config.toml
horizontal_flip = false
encoder_norm = "rmsnorm"
encoder_mlp_ratio = 3
encoder_inner_norm = false
encoder_conv_stem = false
encoder_layers = 10
decoder_blocks_per_level = 3
momentum = 0.95
nesterov = false
grad_clip = 1.0
lr_schedule = "cosine"
weight_decay = 0.09
Rows from block 6 of the decoder, named by matrix and row number. Rows with one number belong to one channel. Each number is 500 + 50 x the weight over its row's rms, rounded and kept within 0 to 999. All counts start at 0. Numbers have three digits each. After the name is the row's rms in percent of the matrix's.
# convs0: first 3x3 conv (decoder.decb.1.1.convs.0.weight, 96x96x3x3), inputs 0-23, a 3x3 kernel for each
# convs1: second 3x3 conv (decoder.decb.1.1.convs.1.weight, 96x96x3x3, transposed), outputs 0-23, a 3x3 kernel for each
convs0.35 037:439434501497417577481499597506446402539496369536489385590496494585504494504450484454414447524498499502509502570503499523505501508473479477506538464431507542563508547501498547559505465543609518495543519517509505495554552563506573524495480518451461474476467526440525475509521571493644588532493576503506446417600518497541500482481399451566478433562550559484553492592493464474515531486537480509464444540539538516497442510453511468492420483428496497460550493444506536562559498533559487433436508366489507518541490512548461393477648592595549500505473374482478504463461466461501547526465505633495465481505408477511498669501421456427524502657611547593501543
convs0.36 160:404348429436396368504484461630506478567547500464501485501484501499489459516500464498531551443499546496471475508498444504542519462499519481494524499504499514491489518525506530569542453502553448546466357401488570352448551492522601552504465476431592510396620586461470516506539547517507494519512511518497445500461521451461500501416454500399408433500493508618432328675602648417647685529567572461487503385424411463538589405506572549442541495500511511494480536497478553653647507534643414376417532525496501492521509510510446434447491447420478506508501463456518470436483467469501497491512526493450506502521499457547512495518517513482507463499509494502504499
convs0.37 127:465400461425511545465520636509552656529514589435470531536498511531510545499464493454430527430417476464458473463430399470381398396384421590554492575524422524497484462504546476541504501576579497525500456516443541505373502505579501529511511542530515407487541490499484527509571580500532630522487596520420470495476491579495504556492527480466546487559546440502504496601522506493434480498516470466492481353466518498505508468529447495498459505536499481506500483499497487522496454484531515570602499520467497478460458437469562501507488456503501498507507465483511431496484472499474419434505443403456409394533500501510496486491485444491459498455378523499463556
convs0.38 030:479618560606619497513481488499473514501472507537497524512569521661541510601523527534630585494448559498518399477635516509448534514518545507542524585475509520526510522580487483498499447473462539442585552553569481523529491507533449434533439480589555578575534581528540498570519493409404463518569500565506522528517429601407515455526468500473532475590494514611475599463517436569490515597519577419506515545528509489440435396491433450488518491489479606610503476559513527434557478505512531463617513499510454531426490499559665688489510573502406459452481478441513501441497498515551485527488492488480516544525532527469452501482587550597573537467494555407497583
convs0.39 125:513490471499450461490494466495496467492499494486491480475411451499505452525536495533461457576515521496497561483496496496487502436467432463428346496419339524486466536505448492460462407417484522521585538553496529529481450404476505501580621655561489503488529520508568502526526512527480475513407427456477485492521548510501538524478445408498501484504506486487471415433488498501461501608543559544505565490448483512506541590535579502506501454465492489461490486471497573606587604591570587625681497498515514491539489478485486442436539498471687594500415421494469429454427420503421440520411464499495522507543540498536540474656675550477491512466500501466461516
convs0.40 117:625495496616483537520490575494434464505487483484481455496500487515504513499500508625651579637700584598592596580575535567501507568523529438472489440459575426481568548593619504487508497414465453396409424420439480417429353394407461501484496529596586566476651563488660539528513503490503445439498446473462482483502473580520495511524520536512544505554574525522511539496472500502502465613574551570497494500485501440505536442496526475478483513498508532503480499454435501484502530528454550539547501506519515542568482483520404388437335360458357376482500526463535537529504569500589506495647552486648592512489481495494486510501487564504459489528499435543516437
convs0.41 074:514569579435493483399450424529542535547549475495525513540548510542626575507523493535562551524642589400430497514500498564604552478469475591634505499505502445468424490547585498476504454435441567488474552529503447487489511502476531514510427506518501556544528515560515470473556539594520482506467484483501503509504536521444435421489486537466456488435442504501502509483468440501481506471513485461417432527588523440454474499477499495512495545622552485548567510530523491496476536506514506534528517524619523470442512496438621779594484462500441423415480516496499514535492517528423433489500499504501489478594564542540528490511458416499535544462499501460501511
convs0.42 152:508507450498431333502416325557485477553499489546510478490489509489430513461444527556552562532533539504489497560541513578563495561517483459505541448489517423471528495477410534503358574546456450555502466515546477538578470404445500456440502491497515516459497540451437507453657494456650499444615499485496508503499499498523497482495629581500573608492578575508493581581503545540538518548497440594486459549495475435471466496496489519516518569521493513488461506476466501536505540561524523554531493525560495525532498511500419478514398486510472492513491505533526506502542484494548593570563593551542518510457508617446531623481558608510570500507498474523500478
convs0.43 028:466505588476632567538548494451445503483465567487536599427536493501446505499545622452480558443308525547457440482570518557508656623546610484490528448495444503485471486483458377500437518422486538504512566509510452535524529591538497572573501474567491472530443506527497559472569446538487494514535496421451679484507587545544466510553521525547576529579547478517488574481467546598546519588517551470602520479535513427570474446456483497471546503478481545511532542524493501491557497489489552523518521464485486445436533428497559485609514450575522519564445502467529453486490520508550511527499543481490502533420476501497504501503571547519488502591536498535529581
convs0.44 094:389465299394505391460593468432483460477521505501530474492483488495445450510479415564626529596637587554588533391424419376439415446442497479478499491515460500488446496506561493462477455499497466458476422471525401428478418483535402475527484587598443487548471456522478524584381470519468484534442531519469411440483468504450491518430370402402333395445340463456498468447495554439453459499534544507489497579505417501483521487496570542519539503509500626636521589654544493457440541508535584555579468518531475469510500516506471471452496548495493519529501477504564517503587564540466471476482487480484512473504506417520521501514554547499526482545535507487503470
convs0.45 114:498512443473444411479462413510492511524497490512513486502504479456512500433487478688642502646747682506584680613564566559607596495593615508554557511574522500544525592584601595647641509557557487456416480486490552485471477415480489419445498449485501469464581529513591565522496469472467418463497440461500496506504488505508493511501524521509541562521511512483528698460473392491466458475512559414474475463476429463487504463407478478335455489496510497463494518464482491540545502509567576595582496588599484495519535539511495500500556506443531480412590513497542479414511486417499500536498414491484450473479515522449478512454473505504484500484440434479441465
convs0.46 041:525493488537509542516500502505463504453446488571524454505485500513482454531428478462385509499434402522509483538651593526466493443488513544508471519499562498543568593541531530495493497567573568514556510444510549486488503499478462445511520496429485596445370458402499498450500511532514513524549542572520501512582573581419385477489536497500512494493437357495604648444500559415421503535523644367540585425499552538529485493510461474477499380485513486537532428397502587481564480517550497484509493497475495519501510533529511537578564592662516533547497505504557604504475536568462503490535492535568524501485432473477470402498447492493500427498580494487531520
convs0.47 095:609538508565512492495457494502509501513526504490485504459501509504515506499489499548505514514499501476496496312370345365463465352448417499568529482501480498500460515471484455481448490458471499542563467492504393455448409478473493478444490507452567546527640591502514502479414481507449535547492500497376435476478470443494507463459520536503545500432498507450496509457503539462491498511620541527560502525525487421499560547498561560530499484521516460469498370425433502551527457483497490487498510505557491466505502490510449460626401395547390402510477407473431451455464408493499434459542473452531456422535533588514500534532499528501502560489483568479466487
convs0.48 056:504474554537565560614476528523518502438478423465464451500546504542498499514486507534502514445500466508500513500453460504468440516531501461472506499501541512509527471466469494458491504484425440465516500492481522553496501591594581571592579607538473517573498438406388409411534558591491578480548539504501487456502376362529459408492490440538575553508555514687495620491478357505463323531580502477493472500400457473445495530501490503502467522505490546524525572567518520482560454466500403398498509449487512484490495476491445519501485456492363497494506560571491500538500506511497492510490469508450480523502480494434464461439511521526562499572494430599567578
convs0.49 082:507500581540512504585544456492457488462434438518501479511493452447465508509552561545567569509467480409400407502445508551476532489451500556535563494471508497488431489462453458427401462463456511460525618554515668568518523495525529516498482505587508517537500489500518490529484470452489446532487635620522588657480506609376498500514566624555596556531517528507545640461449513500505558487407390498505474512579489488441388493405436498511550497439471503457491485450488501520443486484499479509525579536515498458452469453451557513543501523463498313378517548578494498528528526539631514461539513533502526535497497475494421496472447488484441466462409509489460535
convs0.52 056:497455476443538527501625700532498548561478500517529504543534499509479479486502520559563475681647483542553489582512585511584501612528546606584591511618516474495483648565625499500515504543514485531518445465493480549447497530517521547519479508555510502445534507500485500501506458414518372424490363415482498526477504545524491501512541447601551539506501454418458454560489465613555497542547518532433430513499460461434498521423424513481426529494507520479461545488496446463451504497485474493458479530458547519528535554553490419413487530494436585489383416458486542602571575520544521432510449370523531501558499531490451516513483484470553549548510576513423459
convs0.53 092:472537504479500479442439475392486482470527524499589539510537489561502505532492539507524415578521498572620574507529556612573630516671498531514486484518480514501539465495552491524495456530506330425406483437493510547503499487570492545536442457464501500489501511466536506499529517493519525508530519470494493493486465475482482438362458629343466570443491557496520550469525528449515509528564595466504604475473565479517524449510585450520560484503517515527529600561554513557557479493521510501523542575538549576501601537488495452452437425372475458529522509537502519513519514574495481531451455502433478503512465408554502501517531555466498483465506487476523500
convs0.54 145:677541295593551346510529455500566474502558498499502496518495488485494481500497498540564621500500629493497576496508516497490499413476505506470498497483498498476514519543538500500492459475431401490573480373540516348435473483512447427444429447404730725708718630650567559536498568511440502496412480495505498465502498482513567552424408503471410444502456447498476458538558504477527546516577558504537496499499453436490499508499506501475481500497444466499444439500502492514499487487505469460476498505503507502489543528531508486504510495483520537489456497483471497506509445483542488463572662589502690632603630543549585520539593560493490523515491516498478530
convs0.55 028:489492688561622539538512523529500440462525493506478463540489547533499565530506452470475486453532479535438501487415487542597487577539433521517487464454474517528543510497428467506522529493516509449501487478488632512529560598491494449560383499481536443521631443560490519434468523501521565491504494586692510517532529501497472545502545538503480495475502537525498514506420538524554486404503551495531494511472488490498501491463509468422501509485450509412418575499458482533492500490452421502489533503570557419501492498476490559498519494500499627488514516551528580494495480483527551529503533487444448434481539475400576588547508566512539441562537517439471506
convs0.57 118:506505489552463508489483481548540520499510497491498458536504524511523523508485500502392418494455418581544528487546508543545572584599552551522473582555513566529501558500518539512558515525593523503495498489499485514481507484544536555600490491508471434449466496414538457467487457459454411452497420500459483471469432503511489513544613673537679622509531550512511496506540517411465498484498477538527550500537524527520473510536485480513504537490493516504499536489463538491523500469497499457484463503511489485480496463496519439502470482424515433488517515516526557564522523494475481524464496482495456495531496496507455455536503510499497555470504498467477455
convs0.58 052:506638466504607407446607484473446467503478515488455475513562507474594566539548501498450479593589523608515422426453478582562582499507499529571517469555465513519490613553496546595525507481475583532540555468572643414539493516526492439353414494411563490475577467537505550499482509522477499402507452362491519534509479552520513541506509518418459486524538496523390375533500473517539500512434514478477445485477500529533556511512549507448534498560485466472358492457376447494510484495484522535526523615553502630524513532511649716510480486447484587492486546493468536477482568520513518510544520482487540423501548435490547421451566512506475407445451465494491464
convs0.59 170:425379443424454571473588648483408412484468491499537557467459429477479495486489498612583520505502464493460460526500493495487468494474468475405382504459449507484513507494497507464463418441460421453486421473500495504515655709640584502499390467493501488447463415408407413460509463470473445486466492497431482461533484447526491489476471485441461487485498510507467472531505505479514523700661532541505447460422372479494515491512499510514497477489456498484450484465423538519520475433413416399403542498465478449412455422459482455451488461441536496490497501524501526566534577592515464428537498402540468416483493503492497512487495521475509505530511514547527500
convs0.60 144:435489462479428366500414412496560589507569595520574549555500500573507476606503467495492498436447519432424512459521577466545661499541593578577489630521416560454361409478535434491513515551534505478472536495495559502543471500501444470503490496431355433488443495495499524528475507533514543499575551500561534493500492489498500497610541501629520503540483500544526446470476428500495500332472558472510595497595615490499485489502497494526557524501533573536537556562551550526500522498468497466425520523537559502515552489483576486504598509511522497507459431432417437476405467506611500459573517523555533511519539533538535521541499506500526524495522501509545537
convs0.61 161:537547454627479298681430257500516503467470472376449492484441443498442431503439442479515496524526513522553563406482492455503514488539501494553541514545504498499502460405463433448501427455476509492446494432492420429531510457487505510586650545467469472471455427455496452469428480495499509551518570525472495486493500461544499458496481487470438418439411439517500491496507508500580542441502530494579599494521569522468541431447493431461493482470469495491499508501492486482511498501513544489500480497500458489499501482503469419440446391427476433448540505503511499502512543570461474493476451502501497504468459492454424474485431475496463497510481489555497504
convs0.62 075:487409466508511499515478505505511457509463444537519524467525528387417491442544504470586645429529545508504608532493532505504499463445494486434500499397415466476456484489495475487500491548536510475502556563496534543561424408456501498502566512531521487501491489506452435500500512513509514475515506460498484462494482499559616501429509447568641510621632444496447382462383297504461481496470522504387466445427357548510463512510468494507469440447497435444516444440472438495524453460541558485452507480469525531489559486490550561594626657648542594667439457425509495469487453493387416487449427457348465517560542486473465409491480487546500495486557514486534565
convs0.64 158:529389411528373417493353398520512484521534470517530469461482465474465468445402416534520518587614598582680678570562563548563516568567521502459499504496508504475503545589576538588568504561555440435466421455497426464490526520524546517507535503500484501498544518517553542512538541512587581501508482425405433404398421424435449470508495485487462486483485496489451438508484476480503490661690614632680632564605576424473436441500460451498477501501516501503536516534535529516487499512505467488491502561567534587581505536519487511519507503499502485444508485485481490494486497498482504506566526497634566491480462495495463497499483474428478468399461483414495500
convs0.65 153:493470464412415441332391483520503524485495505502490488499523524503497486507519509490462469523525514499495499446468478500533546490490498517525531469485464486496460413457501459525522517507499471494490432451499439480508389411510669702636538453437475488495439467483499470475487526562527538498577539522477494459495474458498469483561525497384414446421471513383406389518514406518535544426484512517500483488492496478490497468499516478509477499467469494500489513516511557648620660658568503504498468495505515501494520502495479498497488500500484501489425470457475464488526518482502499488493478508431482507482474470480500502504496519449439473467493493494505465
convs0.66 110:460512531485580521506502510504493503505467486526512502505486492554536503503533504448466465500432395488441423691709555548649665542571548469551508437500448494508462412431468477465474488551534547502470536580492571597528585515515502481454400378452487546504534542558512549536392443522503544566507534530589523511604600517499518502667557517615582532571501487494462414610527519604527460435433486503497495470458528540521534510490495556513498487550509491526503475481469533525500484497499415416465489507492501543521469500505439399394546543521526575519538518457515478414500490444523503462504470416434444381495448430560551534495501491557497526592476500576496521
convs0.67 068:500504559480507521502477569487376406492439434536491459470497509446478506457572570542582640540583608524563553414423487368367419408320359485509512495484513597511515484485476539524505646515483427463442439537514437541530520580574523558613479472519500470565603499580618520545472510502476474508461476520434470547416434478501484510459314301418246274415343406464485495480469500516515529507506490497482498527521572450502522431481471434502510535498517557543629530534606566492550494487524524505542484440491484467543430476516508523458572568591497563489502492422534500434623532465492514609472511547520467497488481498589506498652526501507501530573512508573515499
convs0.68 034:556517505528481489464434496496506479512514460620552457494459477457468561446547508545486534541514439466470458659590514502707526549582630590495502488377483492436479414524507512458483524518429497458516585565468609622591543408430519472490511478502457565497458500500336462479482531472454491484553530567592635582575489509512524479604524482573517512446501516489516550486468513590502504497451465405475396555534501510451555544575356544529514463483494512495486504491538486473478467488456539444458491516517471499434478609516543565574655562612510460570481538473511571513499601512530635492561507529451469460496466513555485458536469453534497489528489469480519533
convs0.69 134:471662704503673587487629518530580574467482536440415474479490482495487496521492499491447483518478471502504520449438477471449486483435433499493507521503490539484449566497537522485518495445447548517393575580428515593490551532495541479507484425490463587653496470595540376461506458476493476463473506483448484543490466574527478505475490499494481481502506479487594633410445560476347395499496428508551502520500490649634507649652524565572511508517498502501499510497497501388396580498445577533498520521503494475474515501489492506446510498492517512466482478480499454501482484501510607616452495581429417536484485507523503503525501496493491502495500547500535557
convs0.70 136:610780693715706723653732686463427521485445487497478487539511505493510447496510463443463496460484500478511507482497470438464458449496481478473494452446470439448450496485478511487476490492477517499443540465452503482427501508451495484480538553564365496618399528618472516541472487453489494418524456436477484502464504502454554521508496485523502497507480473482455404515508464486468524461488501493481548503527570622576480576535490492444413496500488484511499486506516469459453448469507489495503451467412451479475491559506501503467467503462451501488601587560586578510547527492454502492404503529440533550487502531464524506432464458498495457487498413479497472
convs1.35 013:472497484493499494491500591499498500462434488489494502528498507501417436502503502500494500720588570516562531486494499427446537346355475548585649496497506500537521355501514498500511499500499504500499431501507376436501417344500496501505427502502500509490468498520499500536473490502500500489539604501486464493717567563501465490533501500527506524519505500500502502500503501500500500500500500502488500501501587501489496455346390501543500636656568501500421498491466497491500502500510498490499542500510506492499561579483501506500502496535505500499496500500556493485496495482499492454499499525496500508502502482500503502517523505506500502507485515478500510
convs1.36 287:500498500458480516467485527542537516564496441499575495420420517592469405509566485548519473451500478469540508471547565489502578517489518479530470376500503401361526462521473448434541495408496553444510612543500450557423528566595505447476514485474510504504473485510456514510500482419532611474462550585476526638545411513464512438560594555487481588591537562673595483524614624465432597497486504531531514515494467491411455499524500413462506578589555509458451552561427450487487472510505501508601502460452523500499536506474572490526495562453406474496646539517548549496464488432490486472426407486553499475534511502530537471526491557475371497486426497503462501
convs1.37 127:477496488471431469469394487620515522569464537481415444558645551551495502454495540471531461471506499476495500513410452499456469463477459641546432617547444513520440496482538509432509497493499448511454506536451500535462515474503532495472447468447562558506523581469576556476506450478484352450503453452561506475485511504495504498531499586579507535515442466525515497501509485516515517485501498455492485500439427503522507498539590505440514590504501544484523508500411499518638520491543544478482480446513520533568517615577456501555495492531447468485516515513479648482593644447525600541517545462518508522454563472500507425511499474499496509478492433479565476
convs1.38 006:519499499500499497500500501501500497561501509500502501499499485738741751594542501589615556500406328504499498433440460378427355504501501499520499602777551500506499485383500492326266499489419497500488500497496500500496498497510486501500500495499500501501496497500495500491500498497478409500500497500601500577498499501500499500499500500499503505555620504501504499509516505496504503511500500504502500503492500500499500500607499504500433500500485499500499504499507501673500508596494501500500494500501498501500499479500495500501501500499494496498480498489502501501498499500500576500500499498498501500499500500500500508500381472414498494500500500494500500
convs1.39 101:498549603487545577494527509540535499497506480496482497502499504501553504499494493470542521516592532534551495421470526463487506492507507341414499465489580539511546479450504502491542480447504528504432490475388456478415426409366423425402539569532464513500441496501412449496518576636512530548457429450500438462496446469414493517516535529482473503492500515443388423473485541520491501465440461562534533530566531477488511471484490517526535495490490575533504530527557430478364420417376389462498552552597436495546410441505534426296469441406509491498514432391492430453481497531484526519492553548578581526525507522537512531513519516499520507500504548440470538
convs1.40 089:445500531438511538453500525550553542522516510502510510492492544497489503514453454364364434464430472439429449341362407387401392503491497406443589437511629503553574592582499619590560515496511517504538533529525501541510548528527471500528539557642448475404499408426537476422528657549503568492482491460505527513499513525436521631471450415458456453485446491466507535498547570500539515496466501610548543545497481500475488468477498488476490467503528455506539474501555521490487534494521502482510467502482420418489443389455569512487518546543513533593669563458537509434497513442344433516380441483480443393462437486466472471484500501653508505540445496480392481
convs1.41 038:499584626521534527518524499503475505562558658496496515481486500655669717683582570486498519346229277461427404501506499497496452522527497514532536582654610556566501549530508531503440503499471497469457505493466532525495490484475462483482500507501552519503569600512511559516597562546497499501510531550508510514399428485509493485504501482500497497558544522498528566497509553496496492597541505654612562526503486541518568555500565472412491445397395501495493520488500509506477550534521500490435522504525570508505524538547498434390497433453499443422427522574438504533470505551503513505576516491546530507489414492483439495479456490470483485500494491533518534
convs1.42 152:484509462471525481445512485496548502499524535485508552481540506497590509506546503478486469460461498460455513507469464522481488547502508416504528420459508476499547542465446586524496524527502471511527464508483486491497498526559484595588507631560499492557519499560562499550601587482651605454649567445555522473521538456418497442450362431423367428431419446525500485487522498478492457465512523524537480573588535507499462495504492470504507630573500559523504476438477488405508512458540502495529543509465523425405542462453538475560548496593511463563585562532495493536396446497466500506354446477373467488360459500364487515362467498471477489467504507489502509
convs1.43 006:499498500500500500500509500505500488499500500503501495500500500500331425497501490833668502733837697505500502497487441348500439452271425786625521516520500500519536486098470500316459483472487500489495500499498500321497479502500500506499499500498559508506500500496500500497499419499497499500430493495480502508500505531508503522539613664558573601511509547500499500499500500499501504487443501491487500489500500500500499500499444500500499499499500503497499541497308495495498501500381499500488540500499492492439500498501500498501501499499500500500403442546500500507501498482492491499489495500457502500500500498495500500496499499503545652500585500499504467
convs1.44 057:588610590543553523575564560467483558372457552508504561620602597499594566489549561385462504464503518538546548605628661641650696515534612502494501543498508597593515599476520535486483522520524468503527394447503485486501352393456488498543550517513555523496635562486599571500649588584555500526544492513483512542438545541586626584519545515532539531472493507419490509440473520468446468597535489507521500499501509596663585500543547465490501482499513420411470403471484494467387472452423480456482603628626601584538544592548556518499499500503502497494408479488437503521497526513493528533507561501502517504518494469466441460511476500577593507507577456491496487
convs1.45 077:569621543494513499512507501513514524541494481541526477488478468543518468491502489386381314393393343480480413350390407395382385504443386479493483451514547443500555413481439419500504427503565501495506538508468509496481576566538499479479526508516587519488520495490533504498472513431474571544438535599510501499571564498511560498496500489506501476594531481475550585423508557413454506576575586519525531510505502570655644496610621351452516446471459460471436496593545576487371509546501464477499506492511494520574471475534564491439542503432547541499547515514514514511477478485498538578472507531499547528472472484479450473472426452619534509583514515491461492
convs1.46 016:499513501497563502547574501500501501588653500497502489586528495501502502500501501502392470596534510575546640348295297469434364430439308485493485498473380500498492388454495387447500507418440560503500500499522356500502446495490497465498507495496551502501500500490507502498499500502502503537425394500504502501515531507501504501514500520527506504673526482500500546460479496480499498504516506349403496500511500500502521367361497506403492500479470496498501502561548512500498479427481463494489502528505537552502544499501500496489500500499499480480384456496481458496500500500593501452498500500497500502460447500500502515505502505499499499509509500500498511
convs1.47 055:484555533487500496499521487518480466525479486502498494667545482662552462575490396483460500376372485471501575500510520495484502487459472503489474554539478582590545462475452500494511500486509498455414445466475421480500574564576502502525493505526488489428506500457559553485480505575437502569462502581508533500536497494500483486469479472496500502580574550507484498499475459537495485528491495533523555510548605561513577522511598493492575460495485506519529480495521525547531530546568472443477524472498594531558585498493580462416569500476533497542486546575495520548501577567495492503532500530598538570346330390447396434524501490502505428565529499568524507
convs1.48 026:446398386365366468373441500493486437498493474494471499539497465510500500498509533568512548515512562510500515486441513500401489532501472501531500500562517499531539498499503488539576528606614423445500500494482499518410481440482486427466467467501505487560475506551500500516501500432501500504488480500516542571585574577515528551469500600478457499494408463577500503534506507499516501506506513482466517500409474523502511499573562424505499501506494427500449448500503504514554503516577505502504501496501498500559452429460540532535629540509536532500554465404554537480502500500497500576398497620458500601501600601489514606493503518549405451527446458504441456
convs1.49 045:458495494462498489441488508497506498482498498432495500398486496466482495491495486527577548512558500550490488500498544459466499454404419514539429516535477480480487475495500492513506516510500488471415549442347564516459470487445431501484492540526503461482493488508399501516498438443507500478497475495552576593471492584449520585469451495430490499440492574523525545496502508458477500423461497495503503511510496509545616515567549486483447498549613510522478503479504486500509500500496463440451485493505473462493467437471644598518594581484513507491493463454552521461482384470398478473398471489507493465609586570477565585435471507433530513507559505509532490
convs1.52 026:497507501503502479574524501500500506541500505523499465534462496521484500512408499537485463517467387500498414499500500502499501508507514508534542509503502506468405472500499325450497213407478410415499398500500485538567503500486490427409490415371488486508496485457496497491532534436562500420495428387501519503514501324581498345571504489537507500497500499499495500531500489520503482623688695538503503500449380501504497501555498543572529397481429497504499499510510500491480495479494498534516329494500489499503500502538501481580507487543523500566456503514367421510462514548480453457620561498644561464486486449500514499555601502720534499499497480500499501
convs1.53 049:483528574488507506488495597511492498500496563500532567527599568497566580426502542533486481567541506605603555443467500478480499503503502459496503443440502471481499322470573361505651459493616492514520489533437498508436467463418457474393473505461510470419497479455528500524634516501517490504501483523506503435494609583494636574473512513471518536494545557443398499476463494502487512433520500411482424429439390455562589416476534372427475592542411575537425522521490503523519469503511394465416485505475485519506453502506619576498552541500568538515487480466481515472491512488454534570482553553484514583569529535502522509491522509513595499496500478446472428
convs1.54 146:415520617448534632461511600547539442496519473469480470487508541507520517506493507442508512447496445526515445482501591525523598594588630335494522443536547530620601472464396545506430558595544544502651524483512517466388633631590497501521359374473396452470431415418487400399519652494485607478422497454545547560499477534487448512492464477493431448469469481506536515464523512485535524477452544539525550536553536501515563489527541432537570523618549513536512572533501514486479498487480458489504499512457503544512495471511544499505508489476507563499635598496512540495481524440452490542395440535411440485475479495484459475466470500572360444520394480470416533
convs1.55 005:497500292498376226497502501496500485495500489498500500500658498499500500499500500552499501704501583664690723500457478499448430499454487871816506510497498499498499500501501504500501491500497500497423504499496550500488485491502500501506495499499503500502493446501498501502496470499467458500500486500484500505510511500510630500499498500502532500506507531502506502499505518501500500489500486307422500500500485502648511502547500500502499500501499475500500500501499501500501501601502501500500500500501500488472502501501463501502500500508538578505500501499499499501489475500499494499498496499424500466490495573480500499482500503500501502499500500500495292
convs1.57 073:513492458498497458512502472612609545549596561443510506478556596459503590416448501529496474533542529537590587451442422471480476462470449560498498528449460526476451501528547471480512521480487568539493575531500514536506513503498440420388501485467500486433539511449514500431469497496513547501489514492454485446452470424497512539495522503511523506505500503499500590476488524483494536386455486451478468491500483508513509497466480483399404483512423493509441548541444516524529491469459453459443495500483569552522528514504503498501604597573562581629446491527423475535460500568501506479501536532472504503589540536562510508568542537560605516503518485508489457
convs1.58 023:582525552584509518500486516573511573509494505500503476497502463500567503498504505478457376476467328492514467359402343416479460484514507545586574557531504534508499507506500502501500523545477467535487482650537441515516497501505512530511493501502504487377514494411518500455499494483484487535478499558475501516505592603505585510504501486555500531539606564421497500501503503515500532546581542502502496500458458501564563482491503439379438494491500507501519474429508499496500560516505501521500468500502500499499493549559501499496496498496475500508443491497384487427410466420503532500528526415532499455500480500500474500535479497553581502570492490501494498
convs1.59 190:523483490527502571493498600369420456489505484509489463498450446434477509495570573487459451492489515494526519544585603502535563564574532529480428499478459537563510505416429516476497546548542469560608490548527531507417517501521459465453304448470557570573540538525532489522492377387494496511526521537467483499611557540586485509490493523509473501413429465536478403509448447495487523500517457482499458501502501493512502505510555487503528502500533460463418506457461522540583543504515503475501501463396526490489511462490463506493539496419540505501415492522601605476646557445562518497488482518434512628489527532502500496474507520373455514482563512497514447
convs1.60 122:476489519501512587509547685503487555421474550396486541463422367478425421439468494436468518434494524479521528467538598404501609455547577605528457506478491477486562475506501494520582462509597523526500546497453499471393451426463494513507499542576556566528555576542494508497559406428505420436467478526494481565480501604502539542499481510441433499473454503477502487515509506469431436488486448454501487428499522429432503517543529498532515499440442518439409525500422505475500498523515449494479523461433548490464525501487502531535508541467577570458515524511523532482564531431485498557454489583464501564527501468544509492518492519373405510414501561468499521
convs1.61 238:472471599446470562404490484467534536494525491499503508484485588461540552504515468448443519489448476523477461449497493502497456544493479401425551436484574466432548541546472554527426542505472500422466489406521522471524500488457448494496546556505547574513552494490490479512419557622499622534551582501479500523507503517419528591508546436475491457478549477498508500486444477504502500495488496533499513557559528582540493524490461495493458477535535510551488498468471494517443507466443538513508502498535458500472502477444517521455521519479504505458511576437606505444490416486515444477437442518437480493532516483484500492429459461576588496581562481580509491
convs1.62 056:515498489559528487523490453494518588507463499450475539467396463488568541505469518480505499486510502415396508472476471371394420384401323639682523549468537478618513518482451569545517448502498470477493474469453499441494473462436502587564556547510504558614509548514520490498499412447540498502593492486396291463414527471569501497522475552503553543517482487638543477578561559520539515521531530547512520509501518515506505580515497572578541518605682507448350389451499505460485532518527575546499581500461615575456586500526503522506462446484467427400497552544499510557496504551482463558560500410416498567514497405557549543550524472511501447588544499427510484
convs1.64 194:475453526456474614472522668543510446555499464527488500528486469576502482515387397473440406480461486482458507474387421494424468526501505450489477500496461532502454498548499495599589392476561447457500503499495548578528508502486479468487449443482485485468476521519520539547548620522500518521486516529574521484576506433584552506481426446493494481541509507500495514514500528500462496493493505492450480504462463589546456534532471504533494425465446453528554499575594489423425561573545507592522454528536442516563426464485502475535506445516472476539566484461496458483499554526448499560484516503473463397513508496520551506451509498684540491511404504425362513
convs1.65 214:508503512461469532409466504555503495533515483447471537501490444511541590589578517554516534518516565498504531480500537485506473516482472526503472500471511414405503466508575464503501542488409487499481567521466523495470442468485478513459535489470478494539464517567518504490516412447468513587527562506469446485532539553418465507563582632448477496554602585540504501453420484430418430515514507590530484540529532488516548511492463470430438548486498515500504481493523418485543510530482558509435519456479439453515504510477536505471528498501471521559587570551603605516453456522505588546422433459511493484443497488454507529505507494440500508503527483560480461
convs1.66 071:532503400567509484488495503453498478487501451497454393509465469483396417513499452534493453595567518550617653483516476406452485450452475598511490515481441493433452397414452450426456586547589474500521403465590406471550430543603534511484373425392492505533446449499491449498435420456496466405504523496493552608602501505505427452514489435549529479484403415506496405491476428528544504458446426451480478477547548473413425573512408642593498477494545490544637503500452468481462516500409516589483537497474573551515578619537447593620583674552562577493485492548491490495607522452629500335506494437483500491493490491507456443488464511480430453509538556495523490
convs1.67 031:517559537502526538505555550500500501445495502469481474613605696584520506656593548469432500511500529541528549682728720636678704568629661564555526549548558584544598500477500447439472505488496493496500497500505496500518481489584496494504506500508537515450511507478510531498498501540433480506467504519424434489545555559498499538502500500509529521450479521445500500449504503498500500537499501573496495519503504539664741497557670493513613438489493379478492446485485496516493500495427472478465525525524520547566529646641500504455495497437473501497504501534554513548547544575522533462485491489391384424471391417400318392473404499473498463503509474497498491
convs1.68 009:541530500498500500498500499500520526498506500543511500500415479495501500595515501537499500498500500500501501334386436194192324466185216740672500507518500500522499500452459500501502500500501388449501500494496504496497470494470498500488497499492500499556500500569460418526498427229499499500496568500501504509517501502500504495499499499509538512505518500500502502506500514500500500544726586501558501481492494502500512645530497501500498504511531500501465568506423500497499500500474498492478501302314499499388493482503506500500506498447500497500497500502496491500351354436496503500534500494493499499495500498496499500495501531496501491500507500505508499
convs1.69 133:566450352548404378529418394451430613508478586608523577481505404469509464477500543468455509501479563453485595528505461481482417480485424632533524564508523505494464551506561547518481540515420461552428446501521497439620531539541556562553521550538503532527440540556430482522548490572561480602522434522486487493433564481462492508462473503463490485459474475447514501502485419451504435495490416446423469520415480521536451525506475592511440534431478523547528427518626544547510501495522499509486545511474519498450497507470421504498494505534518500519508494479571572530538569612500500580512519530449524507536561561516507535539527467474589549502508482507514507
convs1.70 158:377350463403364474430400460566437390600415455563436474487545583517543497552461469487549517500510496496524586458519500522511510527460483409557518451499506427500512426430498481470494529477493478566554448593570469564540446480483582638553667612507553477498468465498475513454605594415560526471572533519529497460437492501484586526404388446428489524551512513494487476494496451503518464430483522461473504430460516458452549433478541493471549550606475542521457494488524518526547533520525593506458496471359493502434507542484476530529499574573527561579576477522476402497428488504487468578518504496531499425482471537497522523477501486500409509582478532512461530